Rows from block 5 of a small self-supervised image encoder, named by matrix and row number. Rows with one number within an expert belong to one neuron, the router's apart. Each number is 500 + 25 x the weight over its row's rms, rounded and kept within 0 to 999. All counts start at 0. Numbers have three digits each.
After each expert's rows are labels from the 100 images, of 14848, where the router gives the expert most weight on average: "strongest on" is what is common among them. Only what is clearly more common there than usual is listed. The data: pixel-art sprites of 400 made-up characters on tiled backdrops.
# router: router (model.blocks.5.mlp.router.weight, 16x192, trained with AdamW), inputs 0-63
# up: expert up (model.blocks.5.mlp.up, 16x48x192), inputs 0-63
# down: expert down (model.blocks.5.mlp.down, 16x192x48, transposed), outputs 0-63

# expert 6
router.6:459515493526539537464537511492443472466496483484550521513515544521462484438509491482511493480527479462495491477499511511437498515483498502528518502499500521516534510494521491510526514477477485
up.2:505520498500496527499472517542501510488458504473483486522462492485503515509480500493469489531538510496497515477528505498529495464497497513481460463454508523510500524504507529519497518470495500
down.2:473485447465490467507490502459462497536497503514505485513523545495484488519488497522495508504520517500509501522496498492470468474523518508483477501504455483469525476485479465548501479485514514
up.3:491532555521496510462477492499529496457495539522519466532484467508488515475444478461538507458501511485517499509490504476550483511503496517492536436483506467489541462513490522497494533529497490
down.3:491513468486504520522495461498515501467522462488534532490454508466529503460529451529532476478503458535533487483508513481496516481483517495478475557519485505522490510538497511431486522472495471
up.4:494497515500528482447504494496548470476514569480510466508568529511509525502507483516508545501479482457564513520484504446508492527489487481475519469486529493470476497528525491482536517503488481
down.4:476467502518490462543454516574469487546518495550511499477507527516505457466485532479499515509497466489510511494483480517508499488510488469507489463496547512497534510521465483501551493475496543
up.5:567449491513557544479540475512502499505519533519508484507537489489417497489462499492556505471506499461452481519473483460549478520469491535494505527512463476419451503547486527464511481516499478
down.5:474475525514487488495519493503532500514501517493495530458461540495491560504493530515476567487493520487467506536451481470529503494532499493489472511458468484513509466536513489498513495487514484
up.6:477499533546502502497520512481521499491491514458507546495499473512478524525489493497502585519472505496520464497498476489492503499481503523499474448511462485499497475499496516504526535520528498
down.6:504517484495421524475517511474500486495487485503555477516548495517442489440545495457505480495549490509492499500508500490524529526498533454519498508524511530477508503500500463485516549457471505
strongest on: large; pink

# expert 3
router.3:485497559526550516511483513540470507464474527475485507466487525529504489488482491490529504485465483442512501525453436504447500507487514491464508495504540491457515515489512517493523534520536506
up.2:521493503515516499521524472517485508520459488507510469520460510525480530465451498513510488539551441456515525500473454519554505533445508474528504539483529468488493549492504506506500512522442481
down.2:498467452503489470499540460513527505510514523491501501506493515490515504532526503513501479531477545488461504499511554491522490476520490492467482474497486502518500511473516508444482507466542508
up.3:466478450445477466540452477497494503511532524543486542536555506454500511514515498491490480509488502488502510513512512537558549528481471517481511511514511527517463459472518487465489543466511477
down.3:469502534553515566483503526513541523551515493507476455445504495535520501487465508477527488517488529475489523494484511504520502496511524526497493492455520501548529484490499516567485534510478489
up.4:492490550536562520494507478463484493440516498496505507446493483487543525518526551488471485441495537516508519504489499464467443481523492485482510495471523486487475488533505474503470523483529468
down.4:461497484507512511487502517547516454488489490493478520571501529495454503474526501510487483502530540493521501544544500507491545507500518476506483519465545498534482463482497514486570508534496552
up.5:480485488452488464533484531461492530528487443513467492473514514488562531488562532501503503481481503483439510481519509515532509492497506538467471496542475510511450520535541510500518533543547503
down.5:486470529462471463507467496489478527525508468501481521483530490496561528487502511484521511490496527520442476490513501490486486553472512486485518469523515471510503511505516484509501515512508497
up.6:520517520512556547499481520469506510528518514542498505503496481504494521510504496513491506522498504497481528543506523517503437513516504522486431475526531518492467448547528472469472472491493468
down.6:517524471534488523497481484543523501470506496514504556539479523498543491529486500475494478515463478504490518483499500490517504497481518478476553545502530513511512488498503500526480502538484501
strongest on: orange

# expert 9
router.9:538498462482491494475509504488513470536536516497507512496522503482457490483544537520545485502497502511503529462545514461514552526511550451540446470501547518515495538481462481533518506494506489
up.2:482509489498478513456546467487517515493538496499476495455488486533490486531501510526510549476512506499515488492455525490517493566515512488495488493517489472475504523493460509511528523511505479
down.2:536450508557525474475480520522539508439475557482521486514467527499522502516511498531518483509477512487482502469534480498517522458503473468523529541528491462492466527495495462495452485520523535
up.3:481487512529492491512543511520484530503493501527495510506539478464536486542519479536482480487497525496533499515504504497511495510518512482529505526512488480480488477462500480476478465482545512
down.3:511486496518531457529449524483539522531501504506465503526500485539523503521551491471522501492558518486490518481489464508499529487506569527475512517468511523511502530495442475530504523521516555
up.4:547490515512470504481507523499457504517500503476486523529493508471489506468523495529525521505491490480521501453484530477467482521495503487481497510458488448521504517504488535515523503478492524
down.4:489533455481523511553567478500480527481505462525510480485534471507497473542505487495494471471455530507515531524511455491515494503491483509548474534502500541507483515520484504508489498511501462
up.5:460460495513569514557495464514510494480485508480462467510507519501474477476552508479525523507462529549551471484497518490509494522501485491498529491510458545550506490529523504494465505531495504
down.5:514524519506475495520472499485525505533552502486522497469469526494516491483490469523529535498475511478478510458485487542502509490554515488456481512474511504483532523522508517456495527482528466
up.6:513500507594515473488453538495508509469497534519511480521500498562490583462531501508537536482503473481540526482534455520527487505464492469522468504521540501459518484528504494515521517502474527
down.6:515501540480505516510485487494505425522508488488494498499509475477508488477482507485468497520506478504484476482486505503502525498489504543461525527498516528472522497519456464483499485460492482
strongest on: teal; green

# expert 10
router.10:487474528479447496549481530470464507513488483489489500515532534464544535537545486520506491491451470501472533492477488524535527506512491502467527497543480477475488489496499528474468560518495491
up.2:508490486520490475515539491464468492473459513521513474493518486555518534508485486504483488509469491525525504523478516497474553531520487508451503493521545489468507502499478539546476495485502471
down.2:496511524489489493495467549538493473469503475514501532443532548477479513527507516486479474465487516517524515493554511512508506484447516515511468510476492488434447501482503455500479489507476506
up.3:462517490505539513520545531490470563504499483487515473482502511550496499466512483515500494484502496500522483518509499467503483513529524534535476446497473462506481452533484493487484507463534493
down.3:556504488521521487533477499518511497532478484439459562487486517489522486480519539490520486502501518505456472504474533519547527502507500479504468493481472452523518476497487503500473518495506542
up.4:500491533504525501519521520510513498489463501483506503460554511512482487524472437503514523487501474454525467484493515499524480492525515534494489499466535500479531522537553513487528487488478508
down.4:535508509505522531500532525460549461542519511517453491468503503536493483511511506558525498501464447536470514476541492452488508504493476454536507555490456497492489496492488513497475500557533520
up.5:513495488478501499535478465482509455494496501505496494484555527496528548518543531476477515469451475476466517553480472547478499507468551505456523543493548504489513470462481480528480496502542500
down.5:466499499472484484474470485523457466511537521534517533518502515479461481474478464462497485521480491513511542482516480473526510494472477520495555475536510491522493495479501480494506511513471498
up.6:513517503562500472479467475497514502477504456523492506508462530450465506496508502458501503504515517493497514483519467477480505432504476492487475484530475492530487474459527519504479485463493477
down.6:514495536510515519450508507474467541512530525473488483532519519470499455556502526501515468481518551477496524519539505497503478504505499511488545512473533508497499499521517544503493477530493483
strongest on: large; blue

# expert 0
router.0:529490497457445510543467500471547499521462485460481480512492490479517518484518478503520481543534511517477511516530523513548462475497474511490500489487499522502507470455482504479470536546461497
up.2:471506471529486504547486460459527486489499525490500469492494470495514479457506523477530524496537503485451483496531489536511515474465475522515464488519527517500499496457490486492480526496495485
down.2:442449494482479544494497498476495487462461495529510500516502530543531490507510507487508520502522485498497458571506488465518465521516521479482545489509515511468501516495502461489504484468459499
up.3:497512504478464511531489531475562552473514489526477469500520463467463501467486481555468519480492508481509511456520496511497485523541469541422494489503514528515477469508520493506513465494495524
down.3:501501482525523470525514478511506463492524530498481539547486489518521506511512465460536482502498518512464505499493530522503508508510492495519490523435494491546486529472518512510486461451464523
up.4:551517533492501478503502463510448522495539516491472517476505491489516479495469479516550518475482485484498493517530505511481475507483511537497486461500497489448484525492499498436471499431487510
down.4:506507490471490493494476495502451458444504498534522461476472497517517512469502480512455540504507505521520507479487484432534479479488522555529491463487520544505528508482489517538515489430516471
up.5:522511444497469485527500490492509527468465418536517495490508524498500516517500510531487475506517514452469506531488556515498512465487484482506482563502520468518463484497446483509507480524566495
down.5:515473472508514534483496489482498450539472520532459508512539509518498479493509464470502493491508526528500529490498495503467503501520476502431504482503501487501507475494454463549464549481494501
up.6:503519498545497529480477474522487496497458511484537542481492523454515500502530489527537479474543480476533516522481518488501462509492513512566470517490469527512488477503507506463505516481517511
down.6:515500550490499502509508454543539477497526517492469534498525515482547541502508468501540455516497492477454512513443515492476527527520497504487501475518499483487503510487528464538458491542516514
strongest on: large

# expert 14
router.14:498528497507545513490503525543491514495514537484494520475456466533512483510468452466511481535475475486559530529474467519503511491525532460484500471469516512479504489503448535499499502529484532
up.2:468491558479483578458497482505491487508487477493475534500517496448530525479515539527513503527463505496511499469519502485462511500469527495533536529494473494486501485469520479502490511518485527
down.2:493523512524507517505485474533435502498478487487510523509524503484499496483502461493468477495516521475521514540464541513464494535467562512479489473480520504515504507507502496511505481461477497
up.3:471499530520522569528487453471490528521492522511505496482519482490511524458474498494471512445536491493516544484522493457492481512481543523543519533511499521509503513492522497483509476516510461
down.3:553538487482449492488517509545476504457491505474512507515482509504494515507498515486491470513465499511515483506470464529489526480467476505483464461501474487517477472502481555516545515504496532
up.4:522500506477481507503478495492499469512510523489479508522473486497551497522515516476528489473528517497436509530496461496469509479541486451503425492487531482469533476496461511501540484468544482
down.4:485495493520498489476533529481507507514462485483501531480477496540531507539499479508482492501476536488502521496456483538489488525531485523500534541548475510489500489517525521522446461468499501
up.5:512500547486476531524471497550512499487504480484496498542494464545509511518510502514536447502493500469501506475457558494488501500468552527471452566496500516499512514498507487477478500505491529
down.5:478511507454504498500493501434530511467501473486501554497464501515468532527502504539501500501517558503483470528506466505505492495513470495507545487467495508527505495461491509544490491488508506
up.6:507477540499491506553441480464486449431491463496478496456539515484494516493527516471458545483467501507478433490479480487446478495504459485511510495498522470495514461492514502491529529485524498
down.6:515487502503499500523492564491510480498529510507475534505527509486464535501483482541503525543485559442510494482488528476495522504489481465471510482496498457536462502530493520499496497503554528
strongest on: green

# expert 7
router.7:503446481516511531505513489512510479523509495502483494512490500492483500496519507523517480511485533505471458517536519485525545556514556504520464542455512449463494519496492511488482508488542478
up.2:502527471494509515527500535493535492480460517474494500489486445537507489520531462541503528531482498517538480464516517512505507491537489480526492473482496529506527480492493463467516465512531519
down.2:512457499485479458518481448474488534498514534514513467450450491507465495493546545481490528514552471538482518541502495501514496508459496466507478495536517538500511485508459512441531525475503502
up.3:498524476510511488493491502481538486507510470483508526503487493495535535531481496470477480462472481518450518517487491484474470504489439535455520490509525459480507513496535519476549506520484508
down.3:500499493446490549485483462486549536497480537511505537526528498502490514490469497511476539507557464548501497467512479530483509496475503512470509470493496506483525485526513469525543492497490515
up.4:515519507526519473479465533493526548511516463502500496510501508468437492466459540549549520485499507511523511511485475477550489529460453486457503463507534466494517519474518499526481460502521498
down.4:549533508512495547498492493494503506485500467437508502526496529513520510592513518495491501495515546523511508479477511483473488465460504498514498501481474479516431540508526531522508482547498485
up.5:476492526498467526520487464529547525493509484532503500497487467530508475521485498504495474517507485471481496499496471499526507534536511491489526506498474486503487506489526521478482536483498487
down.5:503533544510540498495546499489467509512480470484509455511506506466535517509522460464470510506523466473553523514500535520528459509495480525491476542474457533497493471470491497531513512542510486
up.6:462489507514523513498454480492491482505510505562470509515514518489525469493493432482517472543504457544541493490504476523520480490519504498511520496467556525494503505491536519495496472475494547
down.6:514520476504473467451495471473503486458465515418543480501499509507464478481514493489536498505546529526517484490470466524543492493503464510464515494507500501485478535502491463465469524464500502
strongest on: yellow

# expert 11
router.11:478477488479464459529452484480482503526486532499486483508518505471551537524468484488485498541514496534486543522487530494499499483523531484458516457551523500494498483541452484483448541503461490
up.2:492479477534507507557470523514516488478506524515504527516522513517516513521468481520488536507492522506487538531500492519501504506483444503535497555512488492467520482513483500503493424517530471
down.2:425566470511525506510532497469499485512478456536516472513487487533473481507503489493534472462501457528543532507438512491512489538561456525512502497483497450488458494479504469512484516451507496
up.3:471479509511509501526509491475513524487512490469550534468438501505515483472484491497513488552532497485541518515505542502492480532490477525488505528523510488517500437510475488473443519555461511
down.3:483533504516510487486480490481528466534507506501520494530546466460490539526476490532523486465499501500473479494477482496471500481514516494469504540511491454471523477535492519514509528486476481
up.4:509495503515490513489460530496453505503522465467512495512506521504483505480544501520460483467501459492506539505506487461488516503446468520504497506507507490472506504504508483475468506503497490
down.4:456475507544507515545530499522497516440467511538481509476506494495478510528490486558485478481534479508485499546512496532491471510532470529484518516512470506480490504483516525485487494454492517
up.5:496470503496492508547494520487504483474521514488484493465486509490464492505502464553482540488487470495516513530454515443519477474469474510518502512482467475497524484523493480503504532464468522
down.5:508524465527516488501489504499448490519494495477519512512487481477522506494506535570483515481496522521494481518532483497485478539501504512524495499466505489504505502532507511511525551508514445
up.6:507514501521539490510468486503507509486474469498504528488487474521487478535504519488462514524522496519485451521511455507491468540463517455477510512463482529530520504479470518464497457458468491
down.6:531523551479504482521538499516496442511448496479485506528512520507490444507498490540501543522471510495520494464477522459507488496506495474477479537493497513470496466544465481502515528511458481
strongest on: large; black

# expert 2
router.2:480472489498460522552482491511525517454488515522486486529513511470506527538530506489531468534491537514510497540500503501496510505517437520510487539500494455508492542502487502509472453479522470
up.2:507513540496519537469533453537522503490494484505531480484490502493514524488481493503523488517497473480512502503478523458477520504537484486524478516476487503511520498529527561512497502457547485
down.2:493468491508491491514483545547517478475532524513541518519521516495501469520551521518500490510478503493483499450542456522526509498501497492509460526499500446495457485483515518516544517513516512
up.3:508489541490467499495534503502489475538469562444518521519534488474494504531518521511507483472492500487504466469537505474490517506486549548472543438474489486554484503496502514512481506457477497
down.3:518537489493533485478512480501507500493537499457495513498505484508433528454499520509477494464494488484513498530507495512537526505509543502524524490542523521518501484508475466516505472490511538
up.4:476467487536529515554519504481475504485485484455517515450498478523498537517487493459491519512491504531513503501484530504533504512505523530506451520518529484463522507521525511463529540522524508
down.4:491494489474497519522509503531474502513537476474525491502530515514484490480523488498502517481511499495474520516468511505517504479472527460504475456520498531482504459500447472454481486505510523
up.5:469487459515460504458467474501474520478487488529472477503489460497524525470523541503485487490460507503520520470502492474517524471475530506464513464519528473513541506540505503530536486481485515
down.5:542469511556527507501550534482528528484508473468513491537509507444505470498481475479534520520461461473474510473524465489475455494514506490542470517514476522510527463499498488495547494538468461
up.6:467525513539528474505486490471521463472495473488537496534496478517534498540490499503495507505484495479463494468502502491512477540508513481494529462492492457506484515520518517541525491501521514
down.6:526503563451539507494541510497511483529531469505526485463465493476476467524512469460508482496473467478460508493461475471551471515533461535511466484523520522450489529481536528504511501521530491
strongest on: large; black

# expert 8
router.8:474528484474483452543453479478540515491460497521474526523511475516545521530502487523478463504508530522506510538485492469502520469525475505481525521517480510486511470493479499536482522529486496
up.2:476476476524547518487541461534509528493498493487545514474497489528448502483460464470509560514476464510523500462509485470494481475514508516528476527500465503523489504474516472483466531496565533
down.2:471519540549504449516464514461540485505479529494530493469513531471461479491455478517510533474541544519531474545480514478441465475473531483503511455527498509478489483498472497467469488465520470
up.3:510518540512487535492476489498481455505497530497483453454524464502517516468491556507510501495498495515531471556481514522496500531512540471503496483511538472475500479523524488534524502493466466
down.3:479489481460533479506461475482496534487476525539445491475508481524529493496507499553505473560494510514526486525517482454483512484470472487541514476481473516483550505498481477475490510543494542
up.4:474459482517519509506509507515493497495474510477482467472456492498492503505504477509525506440550475511515498521481498480522482543478527514509469535533480504496501459503530503487461527469524491
down.4:483532488503502504473476498498508493525516503524532559467495485485471497513531531457558513509483519545536503513508528477524532541466493487483509495520493513476490544549520508493512451470461484
up.5:504501481498499493479471507474522532518515482482487528498529501515432526530545508557520486485499531520499505472524516467471483494519518516509496508500491505495559520474528529499507505462504499
down.5:489509485477497499483532459495512504498479484487501488562485480504507537485502505495477520501510548491520505462498514492478465494532507496499525508545506489515482484504510479497525524553489519
up.6:449496503482517468531532484538499495471514516553529544526561483457492495492523477521494478479494540504517487506506462541508540505524504526535520522513534506471471503502462506469455498513486492
down.6:464521502495463451462465474497490498515532506529496517478459467497507557520544485506497509521506518537539502528511501495497440495523500479480440483532554514531504520513555504519467468487526512
strongest on: black

# expert 4
router.4:480547491515526504518544531491539473538526500533478509536519509480486517496539507496499481538507534477458534495536500505485523526484515484491459494442482509502523519488525507539497531458468500
up.2:481490504466515497524493467506543548517511521464508523480511497492527452512480511450495496555469507530537522536486510480535520489527459521488485541503472542455505455474472481493449474526486497
down.2:487530463451516511503502475499455512514488521511487505471526449519514477491476501468469475509515527467494516489481500482513492515490445517511526504484491516535519449513517495460505462511512487
up.3:497482520465515504492496473521503494495483481486497446532539496485483511495500535497501536493535489489551475473484466497503522548499470498505519493491519464525500518529521487481485486461494491
down.3:504513451498470502522460511486513493507503535468507529469503538529508483510492510541488491515537452494542514522507516516508561475540515499526504516471527489517527467494527504547527467494512476
up.4:491504461474508509512469505480475464486462507490497489492537539542515463479531505455507502507485516489513478507514507520481545463495481483482460502492482489513514456498495491485496554524500469
down.4:484467528479513488528531502489448497479482482494475531542533518510472506520498481470505487488479453479507492491487555499480534505518511461485538477539561489517501465549501532469510510526521492
up.5:482489513536518527534491474474528539489503490522519496503471505508481521450463511494488528486515495537477465480531481513513520480493497477500538455492515530477501472494508532522452565489490504
down.5:526459519477510481504525490464481518469468495500485518512520482533523522471482546530477514520515522527523468516462481466480540514550512506462512513543536540491492485496510466500490504509484506
up.6:526504472480503502487492490493564506479514488522507495470491485529479497527445521512457486496509470487462494489509494498490473501485483502503494492487495482498543460494546503542506499458512484
down.6:508535448489533473481501489492479526508472470484484503516525537503547507500521496506510452505486483508508476487467487489519485507495518496458517496488515455513464500523484543493516476513505488
strongest on: white; pink

# expert 12
router.12:542484493486519486494496536499531520509529479517514516526503484520502491489428463487457499445468471470492491490510518514517490464444496496516529495474476503515523509521549504503506510495542507
up.2:507490530505506513445526464490504493491471464494544497511506475454509495517490528491464443467489498519563493543487510496513479559484508486476521518515520500520487474540508536523467541517515508
down.2:516506500522504502541483517505522513491512522491493503496508512523490488466521485491522513534450533508499478493474511533514508419505502483533476493497468496502527508492487492531544462487466501
up.3:482511545504484493494518529520473500505467458512511495518502527495540504501478497443460490472498510514495474514486484480514497498480452554480529554502541513487501533516553533519513497454507514
down.3:517500499484511520495510497504499478468557520489485519529482480524469525541485492515537523504460497529508514533510465510541564500533538464542512498515521521509538508479481509489480464455489493
up.4:494575553476516511501505491497491445522508514533518462525520485511479479469531451536518462516509487493477460510496504491481497463514556522537517526516464491494513532493470501479506464419497511
down.4:446475472515488464480503491471487474511470494527495529542511499467510490460515478497537555507518490542502544464472497485528527517508499497519487480502514460473512496534495507511465523508547497
up.5:475531508476540508465446495508508547499474492506470469514519538488541490521459499555507487515484460470533516511532518489540529464528485526527474503517512495487524512504448491506534502547492509
down.5:483488507487496494482534556494478507536517534485537530476490485500516513473499501526476508520503494540527481556482494513490515470534526503510535483476461500529449511499466463505533472462507508
up.6:470475486463498520502516480513475498494499519508519486497516496464525518527472482464464518490494469507453465493468491495524501446530451488520513539486504510505471475485505453503484473494452498
down.6:504527510509514496495516505502501513488475481489473541486488411482499475497533485486513484540487518501496539515496506502540514455510452512538495468496534548489515519517466513513472494525494495
strongest on: pink; grey

# expert 1
router.1:451503496523513517550464524460506527527462502467498470487476523502491518500504468505528510532508472540491515489450497519519515471510517507455509486520451491491498478465481481483459512558505499
up.2:505452530466508493522495522512451472549479468524454474501472503513491463519490469501526513513493523497515464500467549534505520489468554521509482481515510506505526469531460506531478520466487522
down.2:477534487478511487473495474505544462485491467471475516502489526520530507522502436521508463474476491501486499500441519479483502479474550470500454501533505494462503517531534482527494534497546486
up.3:515478493522482508489519481498484544489519506494506520533501494516502524488519496529489514507459448486462469492511486499494539504475508470501482519486494457517498548525500520526498499538517452
down.3:498495494483507476474510509484497487501478493516481502517472494558517499481463555515461531503499519526512503522463467487505489492469482554527476533528474541501472491496465473531513517528478528
up.4:498549487496471462521536493510478502537508474475557502466495467505483546513473497522518468489524484492516503495521495551526499529536523489544449486457483476493505463492513501479501526507470500
down.4:483487519492493485472502493498520507488472516510550538488508492524552504483543539519496493500523512505491504486535484490471431493514535520522444522479479502501494486446467527478499538539543551
up.5:491482490520512519477468542516512475472497496508494508501474488500502468529520530500481516472508494475538537513503514496469545527470509495544502564525528503468515482520494449506502475468514497
down.5:486517528524504479479536504506527455486524482499523506515512516456486508515493467501526489520521539460494493529496495510497509470472466480449516482521516504504502502498478529513443501521491560
up.6:507458473499517486479484488491464482541504469501507504441505489555514523493498456509520473538500521472489477478488476531498489496480497508534503475484522520510513512497511496471487453497490479
down.6:505501478484478540539504502501488488502507520462496542491512522489444492495510515491486485464509525535512485506492512500488476525496454509508477464482489551493509479520521498510498486493507530
strongest on: large; orange

# expert 13
router.13:484492479489500485521524472543493533496490498507456530493517497467512486531494546501463486495537515544502497528475503495542518520559451497481513491487468492496475497473495478481475477514511474
up.2:480496472448496523502500505487486471500535546479503520489507525517466493470522496529506475490481537490523481493488506489501505470496509532468470511482469487507498508480486533524510495501528462
down.2:502495524509473509487498526471490493496511451514481473456501529482556493437470502486546488468477508489478556471540480487492523514502513468499501473460526537512512477492498520499461503495486499
up.3:516506493509480508516478491502516536483523474512492501496529503554453538464531541555498498498517510533456530521501500458518527499516471500508493533528489534462504518492490480474466447446488508
down.3:555484495495542494479560521514507479494475464513570501467484502508506496527503461509509505534516534457514486579459511543514492484497496541492522513469504498510553507484522502462516524478532491
up.4:494489495514484500487499545517463509459474510494520482526529488509511487496508507556530520509546480458478484517477464487477522509483481500516548501478537479494492577453486521522509452521503464
down.4:473502494508472496557521468521530472453504517473532493500484501505497460538508510486482465516491525543486509502505489474534483528490494515471523481481439513479505507517548513536551512522467529
up.5:530478465521521559520528479528567512488539510490489462466578491491509525535464544508520524542506492496550464484491500473506486478494494527514455512452499478486555482554501520480526500517503501
down.5:476493489484522471527455467494488491520464503521487504503510496489476481536502498508469522493514520487491497494475473530513506518514447539464528525477513486529509479512528479528487511466501495
up.6:508488483487536495482499491450507529492527512511481545477465506550555544543460487453475511551505497501469489499479512503497495477510486475529525504511482538486532499465503465525461467540515497
down.6:517468509499494478495501494507504518490519493481494509493525507525497498479560481473475485478500492472496515492489462473480492503530518499511515504521514495492534503505500494544576441480535526
strongest on: white

# expert 5
router.5:542477537510506524516522483534488490508485510513455518518493533484520516547553470523537491533480473522533518534504514530498462523486502493487484527480516516516503525468525504513478459484511472
up.2:484526529488499513496492507466471495460493490478531514509476511496514489461519523523483493466497462532510541474509482533484538502437534533555476517514445472504500519509465518518505503485475532
down.2:460434455493529498510479525513485503506466505504478460521510464522481500511512495498526526508530495520506461523540535494489483510511473540530510489503480535472505531521529526462514454459515450
up.3:503503501492548448499570503516485498474505488531495475479466486536480502494490480488495457478536522549486527549480463479530490485523513482497494513481546524517525520488530481511495418495509481
down.3:497494527503507506497517438519477481522517495482473463525502462506490510520496490455542507507508522449524491522511506526473495492452477485502472483517469505505513507500515472512521483506492488
up.4:501524512487516499493513504494523450481517497551506449471502511515474487522490503497494515532518524538517526509473473494539484524485476530517495532524512471518524520527490509494514462465525461
down.4:505486480476486556495465504473513549523474489492510499530478476545506502493472516486526470499498537514461503455502510475501474524541492493568481479472509506505488475461514492464484453450493492
up.5:516505485472516529473520462514516486497475535482486481512520498456499516501496516450495513491521513441462508500506492483503493551502492513478470487478509459505497524539470526449486518519473505
down.5:492495470482500506497534511523518517494494514488515503478453481485462507466487482569478496540526490528566484492516493526486480503464500484468507507465494496482526472507503507529505552456494492
up.6:504513470492483520494509508503540484508477501558479507490565522503471466519541485519495562493504510509533487494479510519482490451519461456479466511509455499523471437544478450493468511497482480
down.6:534505485536435488499505503489511503470546535480489488503511501484517514520479514526510474527513471506500506487500522515517531502510505553475482509477507501513480532490512525493467463504493493
strongest on: large; pink